Rows from block 3 of the audio encoder, named by matrix and row number. Rows with one number belong to one channel. Each number is 128 + 32 x the weight over its row's rms, rounded and kept within 0 to 255. All counts start at 0. Numbers have three digits each. After the name is the row's rms in percent of the matrix's.
# convs1: grouped (4 groups) 3x3 conv (encoder.blocks.3.convs.1.weight, 96x24x3x3), inputs within the group 8-15, a 3x3 kernel for each
# convs2: expand pointwise conv (encoder.blocks.3.convs.2.weight, 192x96x1x1, transposed), outputs 96-191
convs1.13 107:128128183128128061108073128172185128128179128128128128176219128128128128128163084052061128128128044128128128128177128128128128128128128128128174128187191128128128128128079066128078128173128189128128128183128128128128
convs2.13 096:176128172128128089128128081175128128053211128128128201098215128128128128199128219207128128128168128128128128128169128128128128128073128128128128063205128128128128128128128128128068081128128128128128200128128128078128074211128128128077191128128071128128175128128128128128128084128128128128
convs1.14 102:128128128184196184128128128092128128128128128128128128128066128128046235030128128128128156128128128128128128128069128167074128072128128128128194128104128128063128128128128128128128128128083128128128128163128128128078
convs2.14 108:128128128165128128128128082128128128067159128080097128128054128054128197128128078128128128073084128128128159191169128128085128128128095128128169069128128128128128128194182128128128128152128128128128068128128128128082128078128128128128128128128128187096128128084090128128128128128128128128
convs1.15 105:128128183074092080128128128054045101038128116077128128128128172128128128066085081128196155128128128128128128128128128128128128128128128128128128128128128128128053128128128128128128128128128128128128128128128128128128
convs2.15 100:128128128128052128128061128128192128062128128128128218067128128128187128128128128128099128128106128128128037128128174128212128128128099128169128128128128128128128128168128128219128128128128128190128128128128128128128128128128128128128128174128128128076183128128128128165128128128211128153
convs1.16 095:128128128097128128071128128128128128128128080128128128210128043128080128128128128128128104128128128128128128128128165128128192128070128128067128128128203128064165155128128128128190128128128190128077183128039188128128
convs2.16 114:128128165209128184128128128128167128128128090063128161128189128128074128098177128128128128055128128128161179128128018128128197199128166074128128128184128128128128128128128058128128128050096128128179128128082128128128128128128128128198128128128128128128099105128128073071090128107128216128
convs1.17 097:128128128128066086046128128128128128128128128128128198048128128071128128128128074128128128128128128203128128156128168128169128128169128179128128128084128056128167128128128128128128128088128128128128128128128128128128
convs2.17 082:128078128128018221128128128128059128060128068128128128198128128128128128128128128128208128191128128128128128128202128128128128128128128128128128170128128128128059128128128067128128064078174128128128128128128041128128128128128128128128188128128128128128128078128128128128128128255128128128
convs1.18 099:128128128128128128165128128128128128128128128128128128210084128128128128128128128128128128128128128184128128128128062048166173082128128128128128128128128034128076128128128071128128094056128165128128128083128128128128
convs2.18 115:128128158207128128128128128128128168128128128078128128128092128189055128128170128128128128067128187176128171197128065128128128192178128128076128128128199183128128128128128128128128159128128173203095128128176128128128070164128091128128085128048128106128128128128128090128092128080128203128
convs1.19 101:172128166160128128128128128128177128128128128128128062183128128128128128128170128075079128128128128087128128128128128066186128064070128128128064185128046128128128128128128026128199084077128128128128128128128128128128
convs2.19 099:128206255128187128045128128077128166128128128050180128128128107128065128128128094128128128128128128128128128168128073128128128128128168128128128128128178128128128085128072128182128128128128128128128128085128128163128175209128128181169074071062128128128128078128128075187128128128128128128
convs1.20 096:061067050096128014128095066067128041128128128128128128128128128128088175128128128206128108128128128128071128128128128128128128128150128096128128128128128128128128128061128092128128128156128200128068216128082128128073
convs2.20 099:128128128177128128128192128128128128128128128128077165128128065128039128128128128128128077067128128128128128087128062128128128128180128072128128128128128056128205128128093079128128128053033128093128128128128128128040128201128082128128128084225128128068128060128128128079128128070128168128
convs1.21 100:174128128181128128128192128128128051200128072181128128090128128053128230128128201128128169128128128128128128128128128077128128074128128128070128128128128094128128128203128066128158080128051081128128128128075128128128
convs2.21 112:128185128205128128128164043128092128173171128128115128128128168128090189086190128091128128128182128192128128128154128128128128165216073128128128128128128128128128056128091128172128128128128128128128075154128128128128128128128128128128128128128128128128197071128128128128128128128128128086
convs1.22 092:128128128128128128128128209203128128193128128239175186066128128128128128073070042178128183128128128128128128056128128128128128128128128128128128128128128128128128128128128128128128211128186104128098128128072128128128
convs2.22 075:128128128128128128128128128205128128128128128128128128128128059128128128128070032128208128128128128182128128128065128128128128128128128128045128223067202128128219128056015128128128128128128128128128059128128128128128128128128128128128128128128182181128063128208128128128059128062128128072
convs1.23 100:128160128169128128128068077128168128128035128128047128128074128128176229128128128128177128128170172072128091128128045173128128128128128079026087128128128128128128094128087128128128128128128183128128128044080070050128
convs2.23 099:128128099128079058128128128128157154128128128128128128128128128054162128128095128128128156089079128128060128128071128056128066128128128158128194128128201128128128128188128128128128128128088128182128128188128128128128128128128128128128128128128190128128128128089128128165128128128128077175
convs1.24 099:128176128128128128101128128128205128128168128128186128128128128193204128212205128128128128128128128165128128182176128128128128128128128026089128128069072128128077048128128070074053099128128128128128128075128128128128
convs2.24 102:050084085128128087128128128066128128128055128128128128128086128128128158128166128128128128128182128128128182128099174128096128090174128128079128128128128162128165128085053128189128128128128128128171128128128097193128128128128128163128128095255128220128128166246055128128128128128128128128
convs1.25 102:075128128128171192128049128161064077128128128128128192128128128176181128172128185188128128161128095128128128149128128128128128060054128128169187128151128128128095191128128128128128193128128128167128128082053128128128
convs2.25 107:173128128128080128128246193052128128128128128194052128128128128128128128128128128070171128128191128075128170128128128128227128128128128128128078128128128128180164091128128128128128128079128128128128064128128160128128128157070184128128128128128193128184185128128128128078128128128189128128
convs1.26 099:090039085128128128128192128159128160128128071128128128128128128128128128128128128128128128128128128128098128057128193201165128128128047128128128128128128128227128128153128128128128128128168061128128175128128046028047
convs2.26 121:047128128189128128166207088128128128187128168128128079090181246094128128166128128128128128088128081128128211128128128094164128128128128094128128128161128128198128173128162128128188177089128128128128188100128128159128128098128128128128081128154063128128128082128085128128096128166128128128
convs1.27 100:054128186128128154208191128169128128128081128128128128180128214128128128128157128153173164128128128128128128128128128128128062058128066128128128061128128201128128128128128128128190128128128128194128128128128063128128
convs2.27 102:128128128128172128128128128128128168128051128181128128128083191053128128128128080075128128128128128128198180128128128128128128163128128128128077128173128090128128128128064128128128128091189175128081128208128198065128128128128128128128128128128059085190128128128059128128128128065043128065
convs1.28 109:128128128128171128128173128128128128169128186128128128178161160221128128128128180183197128187128128180128173164095128128128128128093128128128128063128128128128128128128128128128128128128168172128170128128128101128128
convs2.28 081:128061179128128128128128128128128128185128128128128128185128078128064128216068128128062128199128214128128128128086128128048128128128128128028128128128128128128185067103128176128047128128128128090128128128128043128128128128128128128128128128128128128128128128186128179128128128128128128128
convs1.29 096:128128128128128128082071050128128128128183128128184128128128128128197128128189128104128128128128128128128128128110044128128128204128179128128128128128128076033128128201196128210182128156192128128092128170128128128128
convs2.29 092:128128128128128080128128128128128128128128128193072128128128128128128128128128128128128081162128128128128128128128128190187128128128176076128128080128048128128128128128128128128128128128128128128128128151114128128128176222128128068065128128128128083128084128172128128128128128128083074128
convs1.30 091:128053085128065057128128196128128128128094128050128128128128128128128128128128128128128128128128088128128128128128128128181174128067128190128128128128076128128128128128128128097090128128128128128128128128208128128128
convs2.30 100:052128128128159180128128128128128128159080128197128128128128128128128195128128128128095128128128128086128128128084128128128128128128128128128057171128128072195128128079200128128091128069184076128128180055128128189128170128063128128128079128128128164128094072128052128196088128196128128128
convs1.31 094:128128128192045068189128057128128235128055128128128128094128128128128128088128128128128128128128128045128128088128128233128128128128128128128073128128128180128081128128128128128128161128128128183128128128128128060128
convs2.31 122:181128128128092128170195128128073128158175128128080157128128128088070152128235128101093051128128128128128160128128128104182128128042089112128086159128128128128181128164078128128185169105161128128128128083128193088128096128094148161146072157128128128192128081128079098081072128128128128128
convs1.32 103:128128042128128074128128092162065175128032171128098128128128162128039174128069177128092128161043204128094194128128128128128128128128128098128128090128128128128128128089177128049128128128151128128128128084183128056128
convs2.32 125:128104096128155093162169185128070128191166163128128128087128087175128074075128128128030075128104128128128189128128101128128128128117073128166105128128128128128128128128128128176128128081128128128167084128128199128128128128103084128128128128128070192128061075076128128128128128128061128154
convs1.33 096:019162147077128128128128128168128079165128062128128128128128064128128128128128128128128128156128128128207128128164128217128128128058128066128128128128128128128128128015128128128128128193165128128128128128128054039128
convs2.33 095:128073128128128184155173128066128128128128128189128128128128181128057128128128128128191128128128084128192169128128059170128128069128128083128128071171128145178128128082100128128200128054128128128128093045128177128026128128128128128128040128128201079128128128128128128173128128128128177128
convs1.34 105:128128128128044128044049055128128128128128128128128128128128128128128128128128128180128128128169128142128128128083128128070128128074128128128128128128084128128074128128128128171171128128128189128128128128128128128128
convs2.34 079:128128128128128128128068128128128128128128128216128128128128128128128128128128128128128128182128128032128128128128128128128128128190128128128128086128128128128128128045128184074128128128051208128128188128128058128128128128128128019182128128128128128191128128128128128128170128060057128128
convs1.35 103:128128080128128204180128128128128128083128128128128128128128128128128128154128128170165128128128128053128128128116128086128077128128106062074128128128175128128128128128128206152177183128128128128128128128128005097128
convs2.35 099:128128073128128128128161128128128128178128082128088044192128128128128102128128172128128071128128128128169128128128128128128075181163128128128128128205128128195128128062175128128128128067128128128128128128128160078170186128186128128128128211128128128223128128128128128076128128128128128180
convs1.36 102:024022047051056055025094092128128128128178128128193182128087128063128092128128102128128128075128128128128128128128128128128128128128128128178128128128128198100193128128103128128128128128128128128128128128173128197128
convs2.36 081:128128128128128128189128128128128128128128128128196128128048128189128170128128168128189128128128187128128128128128128128128128128128128128128128128128208128044128176128233128043077178128128128128128128128205079128128034128128128128128183128128128128128128128092128128204128128128128128128
convs1.37 098:160211128085128095128128128128128128128128128128128168128128128128128128128128215128128128128183189128213226128083214128128128128148128128128151128128128128128128128128128128167128128184128128128128128128068128128072
convs2.37 090:059045128128128128179128128046128128128084128128169162128128128128128128128128128128082128203128128068128128128128128076128128044128128128128128128128128075128128128128128128066128128255128128083128128076128055128128128128128128128128128049128040176179043128128128104182128128128160128128
convs1.38 102:128091128128128128128128128128128128128128128128128173128128161128128128128128128128171128128128128128128190183186181128128128128128081072096128128128128128128209063128128128128128128128128186189128128170128026128128
convs2.38 097:128128128089128183128128128128093083128128072128207128190185109128128084203179128128020052128128185128071128128072128128128062128128062128128128128128148128128128203091128128167128128172128128128128128128128128128128128128128128197171183128210128128128128128128128128128081128128128068128
convs1.39 100:128128074166128128128128128128128128128128128128128128128169166128128128075065079128128128128128128128128128128030128128128128128175155128128128128128090128128128128128128128128128179166128128128183071128064128128062
convs2.39 111:128128128183128224128128128128128128179128128128128047024088128081128128104128177066203128128128128085079128128128128098128063163128128128128128128128128128188128128221164102097128128128091128128128071128167128128128128128128047128128128128128128112128087128083128128075128156064128128128
convs1.40 108:149166189190128207192128128128128128128165128054128128128154153128128085128101044128170128101128063128074062086128128079128128128128075128128083086128081128128128128058062128084072031087072128164064128128128128183128
convs2.40 083:063128128128128128058088128128128128128128048128128128128128128198172053128069128128128128192128128128128085128128128128128202079212182128128128128182128089128128128128128128200128128128128128128128128073128128128128128128128195128128193128128169060128128128128183128128128128128180128128
convs1.41 104:128128128128128128128128080088128128128175128128128128128128094128128128128128128128176128128128128128128078128128128128128128128174128063044043049073057036061081128128052128128070060128111128148128128128128128244128
convs2.41 091:181067128128092128064128128209128128042128128128128128128128128176194128128128128128128128128128181077128083128128128128128128061128188204128128128091184128128128128128174128128128100169128128128146169128167036128037178128128173128128166128128128128128128101076184169128128128184128069128
convs1.42 102:082128128128128128128128128128190128128128128128128128128128128128128128128201128128128128128128128128128128191128080128058028128075003128128128128128128128128128128128206128128166128128198186128128128087073128128093
convs2.42 076:128171128128128179128128128128128128128088063128128128128128128128128128128128128128159128186128054035128128128128128181128128128233128162128128128128128128128128049128128070128128128128069128128055128128128020192128128128128128128128071128128128128190128128202077128193128128128063128128
convs1.43 093:128128194128128128128128178128128128076128128128128128128128128128128128128128128128128128128128128128190163128128128128031128128128128128128084192200128128128063128128128128128128180128128128128186066128194064128208
convs2.43 100:128128128071184128128128128128128128128128068128068185128167128128128128128128070188128083128128128046128128128032128189128128128083191128128083128206128128128166098128128200128128128128162072128128093128091128180128128188053190128063092128128128128128128085171084073185128128128128128080
convs1.44 092:037128128128128128165128185047128128128128128128128128054128064128128128128128128128128128128128128071128128182128128128128128217128128128128128128128128128128128128128092061081055128128128192128128178128128128059041
convs2.44 092:128128128128128128128128044185128128128128128128072128128128064175069128128128084128128128128128128062128217128128128128128128128168180128128049078065128070128128128128128072066128128128128079128085128128128128128128128187128072128128128128128128128128128128128128015172128128128128128186
convs1.45 101:036035034128128128128128170167076128128128128128128128128128128128128162128128174189128128128101128128128071128180128128128049146070062187128128128128174128193191128185161099128196128128128176128128128128128128128161
convs2.45 087:128128128128179185128128128068128128128128074128182128226128128128128128128128128128068128128128091128168128073128128128170067128128128128128093128225203128184128185184128128128128159186180128128201165128095184128128250128128128128128128128128065163128128128128128128128128128128128128128
convs1.46 096:128157128072128128128074128166128053128128128128184128128128072128128128128189128128128128167173128128128128128128128128069072128128214128128128128128087177128175128033128128128128172169171128128099128083128128128061
convs2.46 115:128200128083128128128174128087058128175166147128078060128179128050094128128128128128191072128128043082128199128128164201128128157128128128118085080128128128128168088128128128128171128053128176128095128128128181166128089128128128128084077128128128128128128083128128083128205128128128128128
convs1.47 091:128207194128128128082128128128186128128128128128128128128128128128128128128128128128128128128128128128128128128128064128093128191185128088128128128084128165128162128128128128066128128128128128096060128182128085059068
convs2.47 124:128064128094128128169154128128075128158128065128128128128128128128128128128128128163174025096177077076196128128128128163076128128128128128128057049128128128166128082128128128173128079128128128128172128128128128213128128156082158190056099166128061128128128128128077069128190078128070128128
convs1.48 104:048095128128128128128128128094128047128128128128168151128078128128064073061128128128226128128128077128128128097093050128128128128128128128128128128128069157128128128128128128128128128128128087128128067128128060182169
convs2.48 090:128128128128128128128128128067128128128128128128128128128128082128128128128128128128128128128128128128128128128128058071128128128128128128191128128067199128128128128128128128128128076183071090166180128070128072172128128128128066017128128128128128128128128128128128049128128128128128128128
convs1.49 107:193128128186180189128128128051128074128071128128068128089069086128128128128128128128128128128128128145183128128193128192168128128128008128128186128128164128128128128128128128128128128128049128128128160128128128170128
convs2.49 080:128128191128128128128128128096128128128128128194128128128128128128128128128183128128128128128205128128128128128128179128128128128128128128128128069128128128173128128128128128083128207128128048128066128128128128128128128128128044072128128162189128050051128128128128128128128043233128128128
convs1.50 096:066128128128128172185184128128128128128165169128128128128128088128128128128128128159203128128128128128128064128128128128128128128174128128128128128128165128128128052000056128128128128128128128091128128128128128189128
convs2.50 103:184128128068128128128128128081177169128128177128128128083128163059128059128178085128128128065128128128171128088189128128128179128064128128128128128128128068202128128128128128076076087128128128223156128128128128128057065128167128128082128128128128205128128055128086189128193128187048128128
convs1.51 100:128128128128128128128128128128128128128128128128128128128128128128128067128165128048128128065128190031128151128128128128128064128098050128128128128128128128128128128128128128128075176158128128173128128128128128098128
convs2.51 111:128181183128128128128128072128128075128128128037128128128128128083128188128128128128102128128078128128128128172175128128128089128192079128180128128073179128087056128178128128182075128128128128128128128158059128172128025128128065128128089128190128128080128176076128128128128128128176171128
convs1.52 091:128128176128128128175128196128128128128128128128128160128178169172128128128078128128128128128096128009001067179128128128128128128128128128222186215189128128234128128128128080128128087128055128128162128128128128128164
convs2.52 081:128128128128128048128128128128128128128128128128128085234128087128128128128128128128073128128128128128128128128090128128092203128128128128183068069128184188128197128054128128128128128128128038067128185128128128079198048102047128128128181128128128128128128189128128128128128128189128128128
convs1.53 098:188175128205187128128066128128128128128128128128128128044128128104128128128128128069057048128128128183128128128128128128128128128128128128184221128174128128128128128128128128128128128128128036128007128128128171171128
convs2.53 100:191128128128083094213186128128128165161063128193128200128085128128128079128128128128128128128177128128128128066128173128128128128128128128128128088128128128128128128128185186128128073128097047068128128187128128073128186128128128128128211128128128067128162152128128128128167128128180085194
convs1.54 109:063070086089128059128172128072085075075128128128174128128128185128128128128108066128128128136128128128128128128128034128128069128128128177128184188128128128128128201179194193128128128128128128128128068128096106128128
convs2.54 089:128128197128128128128128201128128128128128128128128128128128166128079128204128066128128128185166061128128128128233128128128128128128128128128128128128128081183128180128128128128128128128064128128128128128076128128128128128128168128128128128128027128074128128128085175128191156186072061189
convs1.55 097:128128156128128128128128128200099128197072128128079128128128185174128128128128128128128085128196128128128128128074197171061197183074128128128128128128128081128128172055128160022128147128156182128128128094128128050128
convs2.55 121:078128128174128128169128150164128128128128128086128128128128099128128128128156128128081128128128128128128169128072128147159090128128128073128128201169207128128169197168128128128128255074128128128193128154128154097081128082128128128128043128128128128199098128128128128128173065071086128128
convs1.56 090:128128128117128128128128128128128128128173128128128128128098128128128128128128128128128128128128128128128128128128128128128128128128128128161128166205128199255128128128081128030035128128042128177128063128128096128128
convs2.56 095:128128067128128114128128128128128128128066063128128128128223128128128128128128128184128128196128128128112079128128056128128128128128128128128066128128128128076128128128128165179128128188128128128128128158032128128128095128128128128076128128128128181128128128186191128128128128128005128128
convs1.57 102:128095088100128128128128128128128212128076194128128128173128128075034016183128128086128128128128128042128128128063128128171128128128128128128128128128183022023052128128128128128128128128128128095128128128128128128185
convs2.57 097:072128155128128128128128128172128165128128128128128221206128128187128128071128128128223128128128128082128128128073128128212219182128072128162128185128128082128210128128128128128054128128128128128202195128128128128128128128128128128203066053128128128065128128128128128187128128128128128128
convs1.58 099:128092128053128128128128180077062021064042051080128128128128128128128128128128128070128128128128128128128128128128128128128128128128128128128171128183214096128128128128174128128182128128128105128128021128085089128128
convs2.58 085:128062192060073187128128215128211128128128128128051128128128128128128128128128128128128128128128216128128128128128128128128188128128199196128128128128128128128086128128071128128068128128086128128128128078128128128085128128128214072217128128128188050128128128128073128189128128171128128128
convs1.59 095:066128128128128128128128128058066128128128175128128076128077086128128190128074128128209193128128128128128128158163128128170128128128128128128184086128128128128128128128128189128194128067128128128128128128128071128128
convs2.59 097:204214128080176073170128128128128128128128085128083128174128173087128059166128071128128128102128128128128128128128128170128128128077128064128128128206128128197128183068128128128128128128128128198183081052169128128128128128179164128086128128128128128128163128128128171128225178128128128058
convs1.60 103:128190172128128128128128177128128128128128096177128128128128163128128128094128128198128128170128128037060057128128128128128201128171191128128083128128128128128171128128128128079128128128128128128128128128128128128128
convs2.60 085:128195062128128128128074128204128128128088128128128128168128128128128128195128128128128128128128128128128128128128128128128128254128128128089128128184128128128128128128128128128128128197128077128052128128128168094180128128128128128128128128128189128128128128202128128128066220128128128128
convs1.61 088:093068128128128128128128128128128128128128128197189188072093128076128128128128128128128128078128128128128128128128128128128128128128205128128226128128128128128128128128128128128202184128220128128128128128201211128128
convs2.61 091:128128086128128167128128128128128128128128128128128128061128128063128068128128128205170198128128128128128128128128204128128128202207128128128092128213177128181128182128128128128128128128128128128040179128128128203063128128128128180128128128128085195051128128128069128128128128128128174128
convs1.62 092:085128074128179128128128128128128128089128171128128153128128128075128128128128128195128128224070100128128128128128128038208128045128128128128128128128128128128128128197128074216128066128128128128043128128128128128128
convs2.62 117:185128128128128128202128128077128128070095128058128180128128128084128128053174094128128128128054128128091165073128093128128128158128051128128128128128128052128128128178189041128128048128128128128179128128062128128128183072180128128128101128128128182081183161089128210171170217128128128128
convs1.63 096:048041128128128183128128128128128128128128128128072058128128128128200128128128128128188128128128105128128128052128128128128128128128128087076128128128128128128128128128128128185075128128076128150161128128128084128128
convs2.63 123:128100128128128128128152082128084128128128128189089147128128192111128128128128128098128128089188071128128079128166128176193128158128128073075128163167128128173161128128128128128128128128184128185208128128206185128081128172128128128128128128128128128128128082128128128128099128128128128008
convs1.64 101:128128128128128128169128128128128128128093128188128128128179128128128128099043128128184128128179128128128101128128194069000212068061128128128128128128089128159170175128128128078128128128128214160157128128128128128128
convs2.64 105:128177166128128128128128057128128077128128048070128128196128093128128154128128177128128128128046088128128128128128128086128128155128128197159202174128128082086128187128195058192128204195128213169128128128128170128128128128128128128128128128128162128128128215128128128128128171128128175128
convs1.65 105:128128128128128128128128128065128128128128128128128128128128128128128128128128071101128128052084072047069055128128156128128128128128128128073128128128128191128128128128128128128128128128128128128174128128128128067128
convs2.65 084:128128128128171128128128042128128089128163128128128128175128128128128179128093128128128172043128128128085128128085128179128128128128128128128128128172128178128128128128128128128128128128210192128128128079231067162128165128128128128202128128128128083181128128128128128128128128128128189128
convs1.66 088:128128128088128128128128128128128128128128128037059128128128128128128128128128128128206128128128128128128128128077128128065128189196128207128191128128189128128128128084053128128128128128128128128128128128128128128128
convs2.66 093:128176128062128057128128089128082128128128092128128128128128128063128128190213128128089187089128128128128128128063128128128128128128128071122128128128128128128128195128128128128128079172128128128179128128172128188128077163128128128128203128184050128128128084128128190128128183230128128128
convs1.67 098:093099128097128128128114128128128128128128182128128128128128128128128128128128128128128128128128128107077128128071009128128039187128073128128089105128128173128098128128060128071061173128128076106128078128175128128187
convs2.67 099:128128209128128128128128055128128128128128128165128128128128128128128061128128194128128128173170128128128064128128075128074128128064128128128128128128128128128128128128128128128128164181128128128128128128076128128182128193167128075052128128160128128128128176128128073128093128128128195100
convs1.68 102:128128081128105128128128100128128059178177128128128128167086034158085053128128128128128128175128128128065128128083128085128128180164128128128136128068128128128128053128128077128128157159207128128128156128128128128067
convs2.68 102:128128128103128199128128068044128078183199128128128128128128128128128128128159085128128103128128075172128128128128128173128174128175128128088128076128128128128068128087075063184128128056085128128128128065097158128087128128128128128128128174128128195128231128128128128128128199128128128095
convs1.69 102:128128054128128081176128128086176128128128128128128128128128172128128128128128128167128128184128128128128128128128128128128128128128128128128190128128128104128128165170128128165128128128128128128071128128061208128128
convs2.69 087:128128128183128100128128223079039128128128094128128186128128128128128081128128128128052128128128128128128076022161128128057128073128076196128128211061128128128128128128128128128128128128076128128128128154128128128128128128128128063128128058171128128077128128128128128128128192128128128128
convs1.70 096:128128128128176128075046064128128128196128188073085091128128128168128193128128102128074128083067128206195128128128189128128128077063128128128128128128128166128179128189128128156128128128128128128128128128128069128128
convs2.70 134:072128091128128045150165144128153204128128172170100128079128128149128057211210128146128128100128128128128102069093128128128092095128128128072128051150179128128128128160182159128189106128165128128128128173152128128128128164128128128128128128128081128128128128128128087128128150128128128128
convs1.71 113:128128128128171128128128128128165128083099128128128128128128128128128128128128128074102051064060070050059041128160128175128128128128128128128128170128128162128128128128128128128128128128128128128178073128164128128166
convs2.71 096:128128128128128128059128094187179128128128074091128128074128071200128128167028128128128177128128128128128128183046128128076128128128128128128064128128037208089128128071128128192128128128128128083128128128128128128163128128041128128128091128173176128128128197173128128128128128205087128128
convs1.72 102:128128062128194128175202128128128128128128128128128128100128128128128128128183189038128098128083071128128128075055057128128128194128128128060128128128177128065055128128128128128128065128128128128128128093128188128191
convs2.72 107:128128128128128128128128128084128128128128194128128128128128166128074171128128194164099058128128128128128128062128128128128128071128128128086128128128128096165128128128224128084128128128128192128128128128128128078037128128128045128128128152085061128128075061128128071100166072128128128175
convs1.73 101:128128179128128167128128180128128174128190128081128128128128128128128098128128128128196096128128128128181128190128128128180128206128128077128089098128128078128128180128128128065128128070068128128128128063094128128128
convs2.73 092:167128128128171128128128128128128065128128128128183128128128209128128128128128128128205188128128128128249064052184090128128128128128128128090128128128156128212173128128128128128128128074214235128128128128128128088128128128128128128128128128128128128070061196128128128128128128128128088128
convs1.74 106:079062092128073064157128103128094128128076128128059128128087059184128064128128128128128128128128089202128103128128128128187128085084079128128128190077128128069055182083128128169128128128128128067179128128128128128128
convs2.74 104:102128128128128128128128062128128188128088128128208128128128128128075128128152128128128079128128080171075086176128170159128128170128178128128128128128128128128092128189128128128205201175128128128128073128182128128182128169128128179154128128107095128128128128078194128128055128128128206183
convs1.75 103:174193128081128090110128128128128128059128180075128128128128128128065178128128128248128203157128128128128128086155128086128128128159178165098128128128128128087128128165128094128128128128128128128128164170091188215128
convs2.75 084:128128237128128082128128128128128128080070128128128128128128128128128128085128128187160128191128128128222128128128128128128128172183128128128128128128128128128128128128128128128128128128128128128128128128128128128128128230128128072128128128128128128045024128175128128128128128128128205128
convs1.76 099:128051043128128128128193177128128128128128128128152128128128032128128128199224128074128128128128071205183128128128128128128078128128128128128128128128029128175128128128128128128128128174182128128038128128128128128205
convs2.76 110:128128128128103128219176128128078186128128176128128100128042128128159176128128128128128128128083128128082083128196156041128128077128128215128222128082128128056128128128128128164128128128128128187161128085128128128128186085128128052128128019128182128128128128128128128128093128128176128128
convs1.77 096:128128070128128128107128128085128128128069063086027071128128085128089128189128128191082108211128128128128128128128128128128182083128083128128128128128081179128128073128128053128128128128128128128128128128128183128128
convs2.77 097:128128193087072076187128128128128128128056067128197128213128128180128128128068082053128128128128077128128053160128128128128128128128128128128128128128128079128128128128128128128128128128186128128128059128217128128201128202128128128076208128128128128128128128128128183187128128128072128128
convs1.78 107:102128080128128092166128065128128128128185178107128128128128128159128190193161128128128128128128128128038128128128128128128128071128128128128128175128128128168128051054060128128102128128128128128128182128128190193189
convs2.78 097:128128128128128128175169128128128046128128059128128128128128128128128082084128062128128128128187128070128094128128128128128128182184128128128082128160071199128128128128128128175128128128060128128128128173060128098128173203128128128067128175073128128128082128128128128200128083128128128219
convs1.79 100:128128128128128128128084128128060105128128128128128128128128128128128071128106128128128081128128128128128175128128128128128069128128066128128128128128182128128128128128128128128061159128128128128128128128128128128128
convs2.79 082:072128128128128128128128128058128128128128128128128174128128184192128128128128128128069128128128128186128221128128128128093128060128128128164128128057128128128128086128000128084128215128128128128219128193198128128128128128128128168169128128189177128128128128128128128176128128128128128049
convs1.80 103:128128128128128128128128094128128128079099128128128128128128128128128220191128128128128128128128128163128128128128128128128066128128128128128128128128088128128128050128128055128167128128168128190128128128128128179128
convs2.80 088:128170128128079128128026219128196128064128012128128128128128128128128128128078128196128128128040242128128128128128180128080078128128128177199128128128128218128128190128128128128128128193128128128064128128128128128128128128128056128191167128128128128128182089128179128128128086128128128128
convs1.81 100:060090128128128128128091128128053083128054054128074058128128065128143128056128128128128128198185128128078046128128128049128128128128128177128128128128128128093128064128075128128159056128128128128128128128092075128128
convs2.81 105:128128128128078078049128128182178128086128128128128128128042128128174128128074128187128220128128211128128128194128128176128128128128128128128128090128128204128128128128128128128128128244128128128128128128128128128128077078189128128128128075128175128128128128128128128128079091128128128128
convs1.82 101:128190128128169072128128128128128128170202163128189163161128128128128128128128056128128128032128128081087128104128128067128128128128197128179128128234172128128128128168128128128128086072128105099096128128093128215128
convs2.82 105:128128177128128168128078128128212077128128128191194128128128063128160079128084077244128199167128128094210093128128128100128082128128174128128128128128128128128093169128128128171076128169070128158063176084128128128128128128190196087128128128192128128128128128128128128204128128128128128176
convs1.83 108:128128128128128128186183161128077128128128128128128193128128161090128082128128057077128128063128079128184128064128086128177128128128128077065066128128128078128102128128128128128128128167128128128128065032062128128188
convs2.83 089:128089128128128128128128128128128128128059128181128128128128128128128128128128185128128128128128128128128128031128021128128128128128128128054170128128060128128196128168128128030128128128128128128183196057128128065091128169128128038128128128128128128128128053128128128128080027128128128128
convs1.84 104:083128163128128128068128128128090183128054128128077128128162172128128181035141128128164128128128128128128085128128128128042031128128072128128128128128128183213196128101128128128128074128128128128128128156128128128128
convs2.84 096:128073128128183128128167128055128128128082027082128184128128094128128128223128128128045128128128205128128128128053078052128128128040093128128128128128192128128128189128075097128163173128128128128128128128128128128128128128083128083128128128177128128076178128201128128128128128128128128128
convs1.85 099:166228128128128064128128071128128128128177128053128064128128128128128128128128128177128110128079096214128128128175128128128128128207128128128128128068047128077128128206128128128128128128180128189128076128128030128128
convs2.85 075:128128128074128128128128206128177192128128128069194128234128077128128128128128061128128128128128128128128062128128226128128128128128041128033128128128182128128205128128066174128128128128128128128128128128128128128128128128128128128128128128181128128128061128128128189128128128185128128128
convs1.86 096:128128128055094202128128128203083128128055128165128128085128128128128128128128185166128128178128080128128128128128128158128128128128128128128128128128103199092046128077066128128128157128128128128128128128128128128128
convs2.86 102:128176196128063128128128128128128191045128165083085128128078083128128128068090128128182175128128128128028082128128128128128177063128188128204184128088128128093128128128128128128128195182128128128128039128128078187180128128128196128128248128128128128128177176128128128189128070128173185066
convs1.87 101:068128128101014052078058048128128128106128062045034029128128128128128128128128128094061040087128128076128128128128128165101094185128128172128176128128128110128128152128128128103128128128128128069128128128128128050071
convs2.87 086:193128128128128128128128128128128066128083128128179128128173063128128128043128128078128128077128128128128128128080088078047128128186128128083128177128128201128128128068084075128159128128128128072128128128128128062186054077064128128194094128128128128193128128128128128128128128128074128099
convs1.88 100:128128128065128193128228128128128128061128128128128159128128128128128128128090128058088128128128128078128170128128061128128128128128128098074168128128180047128128128128128128128175082081128128128128128128128128128128
convs2.88 098:128128211128073128128128128128128128128128128128128241128069074128182128194128128128128128128128128128171128128128089128192180049128200128182128128128128128128055128128173128128128128128128128128183075048128057128128128165179164128128128128089128053128128128128186128128076128128128167128
convs1.89 097:221128128128088089128128128086056128102128128074128128128128128128128128128128167200128128128128128179128197078128128086128128128168128128128128128085128149128128185128128128128128188128091128128128128128169181128128
convs2.89 083:128076128128128128128128128086128128087128128128177181128128128128128128128128128128128128128128171201212084128128128128128205128128128193059043128128128128128128033031057173128088128128128079128128173128128128128128128128128175062128195128128128128091128128255075128083128128128128128128